Weights of a small contrastive audio-text model.
Model: log mel input, text encoder moe top_k.
Training: soap at rate 0.0021, batches of 128.
Data: trained on notes from a synthesiser with random patches, 4.4 epochs.
Rows from block 2 of the text encoder of a small contrastive audio-text model, named by matrix and row number. Rows with one number within an expert belong to one neuron, the router's apart. Each number is 500 + 50 x the weight over its row's rms, rounded and kept within 0 to 999. All counts start at 0. Numbers have three digits each.
Before each expert's rows are labels from the 100 texts, of 14976, where the router gives the expert most weight on average: "fires on" is the input token at the peak. Only what is clearly more common there than usual is listed. The data: notes from a synthesiser with random patches. In brackets: how many of the 100.
# router: router (text_encoder.blocks.2.mlp.router.weight, 8x384, trained with AdamW), inputs 154-230
# gate: expert gate (text_encoder.blocks.2.mlp.gate, 8x192x384), inputs 154-230
# up: expert up (text_encoder.blocks.2.mlp.up, 8x192x384), inputs 154-230
# down: expert down (text_encoder.blocks.2.mlp.down, 8x384x192, transposed), outputs 154-230

# expert 1
fires on: "high" (100)
router.1:422560544511500465458516533518513487585514459482458591563467457470521528581514605476548482469527507430470422580517542502442482559578472529540578531480588454441486542605478565420497507584533559496528485468419514530504515529490528481
gate.0:543642474520452533485526620498431492544476516493494502523417472518549523480486519517580458444410469537483548556480543574521581496515435539563556593636466544626582523575562508614410485493495495510577381532382538485504507557512529495
up.0:378489540569518370567593429577450430436583551516558486458448441571439515437485471504491564605512425417527476598544493538551375490529451458498470491492476435486475468466533470552466404482505494431499507424572531529496474518455455532
down.0:550561509390421502390466498531462501465581505549553477486518402595458532520511522491549436473503447500455500513524503524527499431457482529571503515495509504521458411509462483479451423462485445463541586527552556519395569466480574448
gate.1:581528520494491502406410563509450577527546522479453388422538470508406381512459383536534491567569466449510550529496567588553533505407555591536553617570512414536540512467558434466517439475438466524422576461454503494444458527445495456
up.1:563542546408491412442444543550501510470471512495379438476502405494442489513547413413489353552505551407502538518451700509508542525428581479516506554493499439430561604490608513481456497521506365487441455463507481488535491550543494416
down.1:445465431528483413475417445514463406437524581491503465479570444527498531568535512576511558574541449453583457432403512508487564468482462508520591441500449490418495521505529506518528448537581456529444446495541505475513491475444490502
gate.2:499504453489434593481512478542550498468416460471530554519585486445590514488440557458463505419528505440449565458465540616472494528543524526506507451484515496521486459490376468449531407533529482425529434500496541489477581519499503449
up.2:571542522516578460433348435384412542488461447534471472527552440480476546440504490465424390523492510472508519385563469463516488524439479449560523457510418512542484484449532561540498507395523417529495534477463540500484539508529556519
down.2:475508527537533501483474476539535545517470542457504544607543518456475482473555570403483458473440535515474508526528535419600536427486582605502432555494411469486530493499504504522593585485497390507527490454541485487564548452420468579
gate.3:511549517395456597502571508476446487573553552407457498578540430457441468428480464472532509474449483479447467631479516517584585480494576519448577472560555489578527472590467596489637492578525488469510699472450509466466496539458526462
up.3:560595537609484514539573430575478529531460430495575576498564597556404446470520449531431504507521449506501569510501486570513450450522543480528465536385437430462493602438463519503426477487602499499501535511508561481586523482484455506
down.3:526455514505551561553539470564502503455488448477483427568566508575480449579568580507591505468510499487513481578438450562457508456507489533441413501511587571551507455486555445553603561500420493506507499496470536531446534565483503479
gate.4:557557486547503580447516549547524541580525583499533414423488401411415520631471557508596476600550538472533546465595538456583475498543502526481558503555526511509436464509480503557532411485508433537502462543502383517426514565570548447
up.4:536480401470525549474526467379588500591547521576544444484430555517499523575476547501536544516525553508483606431509465472574521461542486488442456559552494569508501484522571545499516523537573479463568464485482442479475608523430546483
down.4:472507631548477523401523458528413571447550414459496452499550482460474491474422551510495494478446512516502477583423514599537629451486435506510466427483582517569479566554556474528519556486503505599490465556544564563577420516582501487
gate.5:425593547406471492366594556524461563507446571583526459525506486466569536550509462540483545491424530611445538507443398465442438584579428530513404455460526464443472516507508531374545568566448513491468479576437527541529570485447445445
up.5:561481413515541500590344537483384537565537465452543460534531456529446542513463458462528506457465551496533400484541458502508502392480467576508458586562463538471465476585491497509464530478500434551578491447627423444376435581527502491
down.5:480409536538537524466426446479493461583498490518410552419491433539546471461509519473617537509501541586433425493600512481499487522493509510549487470526588559531488566384507449571486533439466547462516435564577476429460541501504451617
gate.6:472492503508562462472541445497517531594615501492551563483529516427509424559455559454537456465523508630451480558551464573481488479505421479551434510374528464424475526516455480413497541578580514526439475500586567576474503481392546458
up.6:548545505500524429491525535496455426523443523466438517526534617564532494406560604529527521566503440398627413559491517538535453524508510494531491626540452615514495499558503491593576496544433443522536597529537516488514461529611394542
down.6:444445471470514537454507493543455471474527567452551524442469465471528578446492493424466461525510506481438493487563432588568502493537485454527525485490497534393534522509551475530496463408594503435486444578579502580498509559463480520
gate.7:539376544431505527391583432583523571457519486541544541511482442517570559435476488520531521467448511454591488532619517454482456521499512438572501454503618497576595513507468598456523570643494480515550541478443509497576558489411472474
up.7:466522521550516586510512617438489463586513443498537578499521469421454455540525534524451590462444549522511530411435478505526553470471510596579523513510405542577464442491525522581536536529484517555534493478491459500471396464498505443
down.7:451467457479602563535336541493397539536461445527478496508526441446520501522461473462465520508471533518478447469470538454385449540454443483419527514532488537513452511506448471418472481446490447559456495437523460476535553491520410478
gate.8:465517561423505509493534507525480517546534473453530491468564495565519527497473464442484642539503473547465526564488524472465468496495447467529590542459534549539474469467521465467589442519489458523458458526516525505430507551535466615
up.8:545541524500533518480531450507539580568536550424512447502547450484381401544514533481557523532480432535509520552547444500504471521408585535478527540533440539443564549523500522473512467472505467462534517537431520562532462501521477543
down.8:510457451496456593507456504434503470605539475513565521465522516482556526490566468396445494539558509571516479526485486548475471454503566493450523460477531516513462464514507538494460527509376522609500427531420493502445516497455513482
gate.9:475573490504569534540471493578526578502562524533527527604568569471448519452469583529526588521538494423500492457460530432483573485466569499487474532449491470473537475473520441510521482502388461481471472491474600510443552504508543446
up.9:534491440455458439495530466429434449534560523586490498480472494504544463457614445594530495494490520542615606518443515579429376486463465524457522569580512569481450548491495495571404626516490493528465557495498574397466477504532549526
down.9:463410594553518522461592521606488511408459481469518504522495465501536461528441432523499552465472478526569560560427482363526547518453581418539514446536576490490556580500457486369497494501491526543580506598524548507455502425444448483
gate.10:598401488444610527536507596430582463409500451448416522499447420428422490529501408393497560537438471471514391542569515559449496526611561571628478486520472495536485460478490472605436353468411515515514505518514517483481575512507535491
up.10:393428457419553576489466550565451518575543476476489505420455490467444442564565475507574526385522473388438459489568532498429509471488449563556482580450514440510457546400500530549550442498498496494463509624444487452501538531525521528
down.10:470522488508499638500428480455574479530474481508505452542466480569543484479449510569391575600453440484462511492514453448472561529464489461531560436512377456483446433485457501550495543572577468528499537503562632444562541561538566507
gate.11:525373474472500519510499528500539542455455497515522466459512455562519357495558570508507565460423446477551556527472487499441551441465353554483515475473530524480516488534499510547590606641518509526531473453581461494574543458543474546
up.11:411467480487470479515523535506485496483464476464491441579478564413426501461524552573541534534470484513453487595534501424483514573489529495519479491583549499538463447499572461457423522483502537554482443538557477474561534488473481495
down.11:480495511625528549450443431502408552462505539496526555536480533560539576501472474467526550444548585512501524440488401448562611606426491479565440454430487509521473481604480494405547415445505478419473533534614533526513477520563495388
gate.12:451471451516483468537517582501568523506530509518509483626482606498574460544444462543523483539480593458458596533464535421431565547566568492485500523499494423569487463499542488589548499466467513586496546485492451514487519541452441499
up.12:535547526483548577365536484490450507446471585531536523523495510599423488500452509536568497511508600521498529447409462469481521500535495467517458543507528588520473453593505608472428542502548520500583497435464568471486479491525493489
down.12:542537548448527495515402491513549474489479473471544501498509431465503452479401483491496539505488582496575423445472553489537568480541473531457566497522488459572498491477426521526467488476467380518641483406440542374532443502567539500

# expert 5
fires on: "echo" (100)
router.5:560525569503569481525413493577449529559439461608497510522462543458532526482489452534388580518459500496507519507504547503533524477526493532506551592581535416468513497557536398474543523422528408489466497505484462460405547521526408554
gate.0:464564452462535523412503482481579513553421556496523565494440552485515569534518551467456567651501439554469530421496490481538509520558538454537583538491401497571505507466554467505482527556574505479462490451507537468459438417405571392
up.0:392468499536392453511451555499477472434509489553498502470469526487511467520493489468409477410534453444561569535540510472461436450532539497488494450504569496402520599496517612575525456495477440555565470614443479467497487462484485606
down.0:430562417584509532419448492464520574469568524523535541491471537472515535430463445448495427485491437510518501495534481419484424477524439518504433527440574529520478522478511513493501511500514395481527466573448481486485494501538489567
gate.1:609594439577482458514484461452510489501482429502507527472415560564494512375389452514484590500551485534531488495476468494471537562507488468522429489458565464508530515562469521514479544507560478513505498469550487542417539579405365444
up.1:568517495528507491536396441470568559594602393477438528477565503409503519454500537432455523541479490406476508485468432478487485531483492517456545451424551565565491488372550481493579436452495594502578503460526410596559519529542504499
down.1:423445557491553366524484531380498540568464540472558575546564479490549522502458485427527524485490450465451488586545450500486453459471491435479511608440486550413460445545460501534573504514530504446549556497546506512501495456469499510
gate.2:509537553538554492530568567507557574439468537510493459512442545434547512539509491493458413458472540507455468502608490477470584458538559556423570509525546373571494508441457398496538589487479472548503469489506514554483473460486496515
up.2:507411478474504562582613524515500573461473590502488486562410466482550576505496445552535570506423512547522479542546449467633455493493591562541492563544449418559479512474505439620472446472488563491518417512460437531454443479537581538
down.2:517539406587585444449446432581483545493489509557465459498548556514416564590560454489510525653443512417536497449478435444629424549577513504408416418549476505496404487526577454520516549494532474405500478537496545528465527466460550558
gate.3:437481477433540485538474537454568423532548506555606566587489493442479535477483495517550468416562543439470485535581531529531503594566493508559530523560418443509473469497478549483494447497411509447562417523395544495499584475515500500
up.3:512489554426486568580500458582494417589590494421515426486451503388486534533637439475535451595525586414496453503513504570563497490537495522420480485426511387565481459605524490573571548478482566572516450406454473492411583482484471492
down.3:508474479454391488478464532543471498559459506514557623454554479552468427395524532570565492514582448514562534507497507440489502514524544440489499451503529567518537533539503526475520472490537494524462554546532513498480452512495544471
gate.4:476444506446573448511483609478489443504497521520443533564449506573571518345512453619484567484500502537444503499453445463408482509440535433547469450459478450480491398508492439475480493526623519518528487423584570489466566374475528537
up.4:525576393498512455503534468482483438457481517600510573512432472525431440526498503508568505504455491446405486503469447463539491511443487503500534540444478492513509400535505475478427509494561393496434454504452477502379486455514556517
down.4:564433481449484562447517517435455482468547532487476486419522570452589520520554575574544618538449407407457501510427395532525538490495471560599496564426467431550553505430486513431416438464428591510506571470507472510425471549556613514
gate.5:497448481473532488513471410546617492601538593572534498476512526414495475589458511500440360422473461516456508431520579456492464593576481483558520555484531573467460484463472559502545597608490464480527493482396466537495557422477432469
up.5:510407532512446379522540460531503513568521423535515480537590548519527561501587448526489345538478408598542523473534500508512476546586499415541420474489359454507419516546455548463518481511438524483499477431526578513566549559482452507
down.5:474552453548544416429405451484515518572489531530457529430448530468522434529565515412621509497463474535500552540496483558504467502546599572496470588492406426434436472439491513548480510491526491494454563401567393582506478436557558580
gate.6:549547473544458567538559477548519412480427562586526508491513570542524433536538486491602586459423559450457411465470510531505507465535473452467397489512510386563459578453438411452471575512533452407465548500488514481422467497531531569
up.6:417478549537471476430602510473488554534544494490485576514542468397589451391475540596509458452499517513461471479506554473418550575545379500579480527529472438501490499481462497438538501474508450474534443472456430538494483583441449530
down.6:473518513467517494452576505572472494496456510477476441560526523488522446489495466589568579473464488525494508506537508529446532423494466435390465502520426477545485501399488488498621497560526592480544439571428515401561517454466417566
gate.7:617539533494494508445476441527644537477582440548532519421578575511550580524537416472480400446609515532438494470552560435459466543484446522569534508525422488510551457473486515504525576518525467442429540516473450654463451473522512482
up.7:414457633514524503518440545469418415583497422506505528513446509500551512504498556522486449537399494439518487559479453484550490434498471499484479455451546543513487488505511407530448485574464530528482465483448501435546529487503565582
down.7:531519503454499477505419523509480564550485445543546547478455500536449510439572513468450593468511427520476487395529513511560423384577508506575530419565549511477552549627493544530560581428438533601496582483493546531542479566455545614
gate.8:464492474534488529501429403480403437434438492511542552561472563504454528520511597528518488414568475458540564478613361509611357498496559457419461506485453532459502510554454444491498509537532577412506493449530552544496548513464507537
up.8:468582490430435478470577564499494500519523521409471507472506492581485447461571454487503558542581476503505439623575450561455492492523529456395517502544414492484403574586528442467533558514484517462481450550561509528469420505397500468
down.8:565466518523379572615497512461465452560413465481491486467467529457507498472435481492405463546503463468550480412513532342497482477587541553533493527499501533513569435488474513476528450434524426549585356454497557501480536519514482471
gate.9:502557575438457567514576446462465516410595467521529485474572474393464550492479440536409373474534500386469567524477561493452517531512504481528536496518504530561569433530552537534485458520597596495438557575545498504387573517491468427
up.9:543479496460505559516501561527500549507542523454460603446487555483402597395442503543431434407473545566464469463473565526397413476518464488490487539523559481539551456588533576575568464392518476545393430601530487521440477541439505555
down.9:491476481478461446565515606532551470553457548456446490562456414409611463529562395483515478492494533570534496467537476437610470515559482471545563507502381585531589552489623456500497437570549536582485514457529485505479565521543496515
gate.10:485539474519543511505487454481459464452484426520502544575512506541583506526481494493509437469491535406569592585566550468544479450463526529482425459550516456509444557433503546434502515516463534474528539560641514417394481501550601547
up.10:430495496501488511453543490536505446463569399503469550463525538570511479548446426488479465406501460480429399456387525555516500531454497501499421566472517501536517497478476448577453509507441491519529551440480478421468520486440574468
down.10:479522501505536497505439469546471550530483593611427568466577480507467453407549366469449486618428476474537570485420503560484368475381503453480464442509474472535463474582480427533608606503490491531537505512485483479499553472496463538
gate.11:468504518398523437412451494514444456607507507494490490550474419460466547545534502431459508515550433472392548523494490516565547472500407477499457497578495517443560502480554549432622548507500482441526475426447407467387623465488564492
up.11:508469452500436519473524516367552357507523443388563520498520461554468474529541458463493501536496472458544540517383502449546491430558451511416456511533571482448469502588479546544550534588544479491449515460426492445482470523482498431
down.11:523467450456493564435463548469428519629463535445527517461473521458551470512578507508418672501533450441515454493408545494505607490498509556448477514523483577474602590477550560444613478471448473564537512565513484455521513448520518527
gate.12:451435493480490456496488583521620512599385416582404507477465467477471431505536439390524446524512530531426596442426468484448494480610465542551467432497529498554437540460484486543563552584450429557546512553465574463511547465577429492
up.12:528530458543474530453491531444418523413481477497453506538573586573462437489479502558514517542453524508588470530536460486477457488481450480559420473502505484496502498498563520505495473522469535522499457525517522515622460520587461564
down.12:551419444540496449512509451553503498614501581436502427509473501480480473496526532550457496601587529536459420460414505551533552472545514518522504458514551542499540524499405413487532396565532490468480501446481522554525482462531498403

# expert 7
fires on: "low" (23); "triangle" (14); "square" (8)
router.7:526545615479480494472491521446454490513466523539475580455496435568499573482571428495450438492506417442483518442503476505518488475427498480540517386525415571408464551501510453479542437557461509463497594568558545448475487503661473409
gate.0:475527527384451517473642489504546491591491519527523454416435584424599507417490611530444522444488487623525516583478522486432532532541418577493475486568458523595507504507392518506530471453483492433554448511480423556506572476493437585
up.0:579556507422578451498517482591514512458481515502501594515532534465523494490479527482479456472458537551470477419447534517428529481536457444503598448588468554600493511596431527460501543464530496482489475555493469563554546418490535599
down.0:550579625594543532477389489459481461547482555548578507511515452474547457471498477490514368495519454401482566538445471531562501428504493477391536393559600551454508456545437609438477476418480569524518528543374481544657480531528498508
gate.1:495496404436569554501448521571482456480478488561477465466627447448591434435480471509434526559439575495501516438504459452383469487504489571482526448463503525490414428487538539603481567552522467407544467468520508500429439506470578432
up.1:422445455529472467577459459510512377566458542453534394540488517457494588406442421530475575478482454458598482449508545480462517506524454584533517441523634546515565489482483577500432580504482478516565396583448448554466528471388416494
down.1:474503525481525474444421533501561482453504462482505483507468599481549435470562534472597520502506561571548480553429499489481576428536448404526390577475440469455522524493579486573619540557443453552509531474523386539504420489506519517
gate.2:532448493561516568525543452404473513524459488439464522551492453356494500469481515500477590583494569540506430543517542525439568516512495561500540457498474515573471409498490537438471458436408464486546408511505476430540462463516484612
up.2:477434439566502481454531496459480465543363437449446600522471539477449640449407496464411505467515539518516470583499500500467454488570431495486528551519460654478623560545591399489417544436474539465431500494509458461429484543544512484
down.2:518424545479527557460553408545532506488504534458450528563487529489503500454505571451540460535461474487513497512432410584362418448492515403628415554451538508509507533412515519514464484537495526573525505464486509546437445382447469424
gate.3:536442482521494566467506553487499443464495475517451605472482496437442517526544482535493503525388489526492537481529441467551550538585488512520564477499513570538460507486474353510469467463462514452546532522440553527520498476502448514
up.3:509573521482519498485467444529454617453496504564477508510440514487494496505487587502454433480535462525521380548495518498454527452478524460503473471531519468489582568449457541503456489543614466504447451570530538460491467450527488458
down.3:492459594568481469514603499403544418470567503591491555519513526408524503520475438475473500524406494526524529470460570514515488571462441416454491529483465496523501408542423552493593518518423500472556557456444451372539507576458508577
gate.4:516569542468501571488530630487472510475518488558445414506581466571475530436479483518542588528333483492514555495504425454454498520489529508624472571554418494414477517541499532388576556494426451548515526464512438537464499486529488384
up.4:387479567477472537517520478543436483471507475501474485514474573521520574530427510495515526456432512503420513466601487613541463455377484551610416518595462511512549540466531517516573541505455495359549530576494503436515507464551471511
down.4:484513488431570366531524549478563433477518514454566414341552523519525470457436442547445490475498488489489568497482482422489586455547505472506482531500474484587496432537489547586597549530542541504493410436523459641533504520533495526
gate.5:562527502529527438434522564555388485467483419473464464530546452546588505533496406536470489448428418483532538478456408475416500523582462598416468531469482538518540540577474487556485474460473503513436466470545520473464538527462572461
up.5:492465447485508503590500472527459484515470501466534463481544512571519478572479540529487489501549560478536469570524563536502545461471485432497443503598489415546524524473541523510488502544451482441505515588458457621523555498486370577
down.5:468565510541400428525443503481506450508572491429493408560518466474493446500452552506504409433492552529488515511498495494589495436605488512607503599395525600409491516454567552541544512465444510504471540471465554503567481542590500436
gate.6:481526564453651464536421516458418427427517420504473582415544538522443600511516442481572460537550449542517518515477503548436390494508496547547555468444462466418503445383443565554439455501514457521604511488474577509532541541454494520
up.6:451499454519593502576439479600486470534628513575480491494443557504505467466458619453550549488554570519485553476597489574512496606489496536472543503416469564500462560463550564558470441493420516477546493514488437516505570452534476587
down.6:432477513512456595466435470464559597498350486520482585543588502506491445476572470538513494556439441421494502442512556559497524386425480468518487456465546458458554548453522613554493518479571533506426547489537479446536468566397486496
gate.7:446414451549444428609539530459537524497489544467429420511545476506527493592453507490553408468487453499486523479519495562465550450502522467507541557489430538566511565483561446490482519446539452503468476446403315454557448517555454471
up.7:470496507522493415535536424481420442487467483425551455507523537567624476489527573521578446484499517559596535391490511510530532493530509461477604504482501452559493528451451531585498451453527458510422399378560547508483526501476478522
down.7:501458427492477490561443546478428491487549443501520474523470400557511524595510612524443530461517456468451515503535522499423438455396472475522485514512490531527494530500526506482454567527588494592463461545502464485490527493522444449
gate.8:536523577500469460550432445481492469607553584580541559549540507469505498468503406482569400510539647535468530445497511499468604490543540527501544353523449494504478515523544524512546529559476490508496597382476469473522497455579626510
up.8:433473415517506464448495478530551447460455570572501588441448493434558411553472449476528502501541513513481422469474467561471431471516450530383594419454576561428507514398450447496452554514462523458428410468417457461579433529502414502
down.8:584478520515430411523473567516522415471501574491475568450494479452432456485495502454433482514528584474401551515472486565466443543484433473564531579539520450521512406477432555452523541584421554479436586551491529431518464477508475465
gate.9:478478529428490491535469481470504529470400468554476514438557521437439471461521422501511570475498525465611526548546497451676503492453502463428570535466366422582487574486579449560525433536517538460611416536560436424452521501555470465
up.9:526426564489509438497461504510525547490550524517538464450484475571516453478525434494518557475455576378547528522464517470590472464447519466409558526543436470554514536480499465463584450562459543440538397481549523409493487493525536480
down.9:510485444523461430433537591395473467506615470546539519440473458475554507610509456484458574545514524485511559512413456613512461458472532433470515528423423409475589516569583474520591573594590502566460523508456488554567487380484420464
gate.10:575515479467541585538541506506507441510487453504501507509603535543497520557522563528526565496485527609493558492517468487469554457539506462497468419432428482441481499539531481492462592566573524481545433510491443553511567445511475497
up.10:536557558503512491404456524399561555457545374495534538523524419497488540464527403478479392428531578512542502498520427431551524485545515435426562507480535534449488572490615528463557513493519456494414480454481510533557516462488464488
down.10:604507475542449542477569476565507465441514372492560494505498503442530481522506446573590512388522520440480539471510517460544505486541619490387532495517539513525468494520513500492639554398498544518575530490485480440609504537453453482
gate.11:493503510595514500578499593479484491446442464451489555442497437479536457517401566499451507473395525586637471550548478505479568536563538519528508474468441412511437432374493495485491436544335484487547500425501503473516530471522603521
up.11:497568561501559426497478460459500468502452556488468538464484581439439492488545476542482487493446457455581467555521443401531435553499542598493489476458464541558510445438534444422496503512451538510590452478474500520530510465497486650
down.11:506548474538427484556553438529438427483496443470547483526500441576480484454549517544444416493508484506510525481511483465544493417518459519414510523529620479509527559475517522504607478525500461505522593466550579569443453472398523637
gate.12:447501475586524497520551464520475463483423533471512486436538495506526424477427518574454563500457522541518534455488468466511469523555552505536522500424495521415504504471535406498432518424525473424467413560551540535561506522580444552
up.12:434457477527575578458522543529493476423448476484552503509444503572484402517464563515449525482496578470571548457493461495485542548516513508425461545541488491491512537466377512428514442466485504505503534604484505543446466493418411474
down.12:521456491474439482416532460539473449597499576512523551473528440502538509458485547445434467470489479577622630533431425498504557555556472420487532465492481561483491441551546490579564527547486526475426468444463558471492426541379515476

# expert 3
fires on: "drive" (100)
router.3:540581534480475529573453594527522483493520494468445536465476513503497541551429498545466395544566553440586505445550602502502417477535582466524531517520448594460435392467542567559487560484664394544549458488486460458481554507481451560
gate.0:556513423623544532562408507584478489514555492550533450519496476543500525564490459456479526537559502493516378556450522467504476522511480449436534491458537489492488539488492567489502499472509586517434552415544529501463467589555490467
up.0:504548492459414509472587505469499528560471522505529502490464444509507500447519518525447465544511456470470507465483542544471492562464495467524497457475402607483547499495554515610546583386542452483548474519455587565432459475573459423
down.0:511521471539490456582521494492463469481415504494444532534580500468504463609495598410501469433459461458536546498485457508464486524568509526451510466520439549498580578458529532465460507446524371509501598597455506581509521439472551496
gate.1:585401467496500629551459475504519494473423508457519448456562512481537447485472458514514501425507474464533546513516517443505537589536470433506533539528457519459492509492457651539529518550525419568539512466479453493520498596537455512
up.1:536501414550518558555507431531499650469409541559507480476536467565522451599509470591513451521406468422544508475444465485438516524486471388442458537425439528482532620384451560534490469545503530501491489496425462482382475469549482572
down.1:537500511461448553487423543570505396557527541469444549483458509402543478433489597500484552495477455490457386467562526435472415523508552538498513444471454561487530488451494488474513459577449472521559483506554588476532485519398464481
gate.2:506557541508459552488455532536581567418559515465466517625420430523431473503487520572427452491434490457539541474511468565426529550485472497538485578463459576560437528458478527517490528448509470408530475548554550412443506482574519535
up.2:609551539461489503447440426522583509401529473557549482561558478594450456574485543454511444501417529503514491450469403497546439454491541493557520487542509498426524526489561545480484517530515446444469507432614571511470533472500505502
down.2:510497469582498533460525405542512512554501446473501598520565385509449479526526421438454475537552431434474520525505520505403497489507425481500460570465550546385495469518556549435449513442427544549456481462565466461509528476457399467
gate.3:414520499509433498451528516546562542459440570514421495521442599527569467384545481566533494486500539509594445432461521583500432460566398531602463534516483525517516476420525528527568497508529521396443494423527585426433506534426553574
up.3:485519568505469447504545501445473459470512431428411548392479482557457573459481430569480475513470566475526480507502482535432559464530616488558503463404492515529484509530414503544556571461498569476481488553604571507434539463561490453
down.3:455455497514478552473492507525464467439525524509537505569473494565492425467519506461547542510485551512569476474481550447493460497479457613388471481521584456446506513416552525489550559381492551483500570529440512481509476375580411491
gate.4:483497535434533452481459548480554505520514458506465545465413486516412461464478620472472432521491420449435544552508565527469471562491471491524568592468494455487492465410493460524487530464464505452467370495504441441559516430423491432
up.4:464541605519512466471559486557472524565541467483486510436577459531467541509469454424428483511448533420457559479473585528376535535475513518455481522492577541585377435577571532539493481569520456383538546467590572562411522560510473479
down.4:535521566563490470396564493475496505558485514518524507563422427494456486546606502594542533508511375447532449487569442485528400517565452446532503572599614549494463477411472562505515549581472404488455496463493528480488490453512533528
gate.5:552491467469436478465465505447574540514442518651428367552476581473474533526407398467569526613534543379536578478506534501583584459452493568539475490400485574461496460538542502494528537584559506473540482518531541461530563561498574538
up.5:533466532511471533537465546516490505531449560556399522485566589482370519509411392524466469562551564442530556528466506482494518533518396498551466482436518508590498431564511495527515560562527473493591512473556529525514426428490524461
down.5:499481430390572480507501581527492440517508559444460480558484436417433547531508528442491484465508547558582464434578449580478510460535548435387506401420489498508500448437458535410530496421504515468634515574557510486448611519546422603
gate.6:435476426633513512518515490353495539517493454507513453488495498432523507613545472508561403537545466567569498463531443479574482529508397494579461534485578528512494520494448468547466526534556431489512525490547498512446538476515442570
up.6:474497524521401554492540460459463449367389588423463523562562441443471566571525495551489419501519583532480426498555446497480491513433484488415495546586456459477512446462481466524576467500539484503521474467567525507544484517578507497
down.6:567521494580467495589506457537509425478414452611534497547413454550493597542527471536466496556529545451381493478451453520506491503502604492483563482515518492542528417464472446483519515448597436497502472531454401576423417500543541460
gate.7:503429560546487442452471523507510534566455472511396447486581468561605507545584543469542485558455536547459574532451408522492449576525451528451519579516515479474489548535611436481584504571606356558452507516558546439561495527501429633
up.7:553461492452486518540460477545508422489415508495497497568486540558500534531492548619531512504524502506423421506444540498509473466425484513511463511529526509482514541512506515499474492537508456563504469536415535567473493527504489431
down.7:506500535564552521438452552519585502514534590481511517446440415444566510506531542595571551550496473519567453479618512501538563523513497479514446530513514526474550564530519499408517536499573521416497420550484504566468573572566501564
gate.8:491486495494508507544469490571406463526518475586473457482504439551475521477574497542435475457522553392630513517453530513472457541435482461530453523502481495454560525458525479598551470444475517376555526429500564461493493533538518547
up.8:414448519462444555541500547525497612498452526455583471472534518455499440488510484448521448510448482527541534463507555528450506357546541494493505474567489440572446613486495466536488525473476462550551530472499631585486481451512567449
down.8:565519488497568467470454477568384515460472613580549454490521438492396583557572532507486511435531496500489494487548496408400456516485514551485550527571576576585469450524504440596471473426481500488453447517526518523497576457475437532
gate.9:517529538661458474471533449478470547479554501484494482499575448554415538466519435445505484472469540489530532427461481537607493436503499504566528529459464552468492469548593489449523584664423513616471463568475502418549490470389574443
up.9:478595448490551447497541562490473486559502512452453369526611556444494518556468505457473424477587543484473491604588514566466611465515447509547529560571540539500484522464510523474505528458505476511489606495512489390466510549600443414
down.9:453511568477514467546533476450517483488509439467510511572554460528533422467570516466476586502477523531616574526474519534498525538477435538497475462483527495541447531510498512580549501625393556518582459495417428484503514520484509440
gate.10:445546464544518419468583523487497498473457533491489453503491515520480578586578431492504478361455629458493502424443557542559502436485537460529491389428472423435382490422483587503481563507406438491508461569474501479511496532549547507
up.10:485438479547394550357573473501609470587536495500512567573485491568482419447481491448463490502478510423435540525510566499579440553530440415480517585504464573462572480462546642520694521480509506559489494456408521430530531522521395459
down.10:484503494535472504554440573508530569518475515503516550508518468561602514524455478453494476519524467578449524545496390497475544486388490548553493456432435444499447565488488544499568499412432531535401513371519496507526527462591456471
gate.11:525468557502471502506517553537473595538477481508491511555502545450548428568401484470619444542483503458483433392463463519490431520515522388543443502496547471462432532562568511484477542415514528517508470539509506551545569507414473549
up.11:484473477598484462484578553495474462516639519457549476525420479541564515501452420606563611511524444505550538511510461417481521537485537433559454518532538446473599563507528472471421496531436493539518532481575472569481568564469563488
down.11:599555574542480431562513504533527555488450527471567463617499377474532507521475391524527539447514505495491555458461465597456487519492586469567539527505525476578524486507484474510451433586526408568460502541522444405577525514459486505
gate.12:488515507526494494517511421501498391533480510505452473535488420455631424543433433498454562499467522387448506470458438459613365498482503502466477512670397539595496448484550548391559455528479434498452512524506462496441506472473471455
up.12:556484489447485499474460558465533575510461412612488523474506498476492525521411543423557440492451516477521548542432480498481547503471535411384492607499565423493505482485550485496541484608419448505495557480562554547531427527588404486
down.12:410452526572564482524498621566398517457605466493464643553505540456453461458446536533523466386519595505495466393426484492533440572575452434500596521477513470478554529544502503564427507430506435481463459561420504505444504464614475540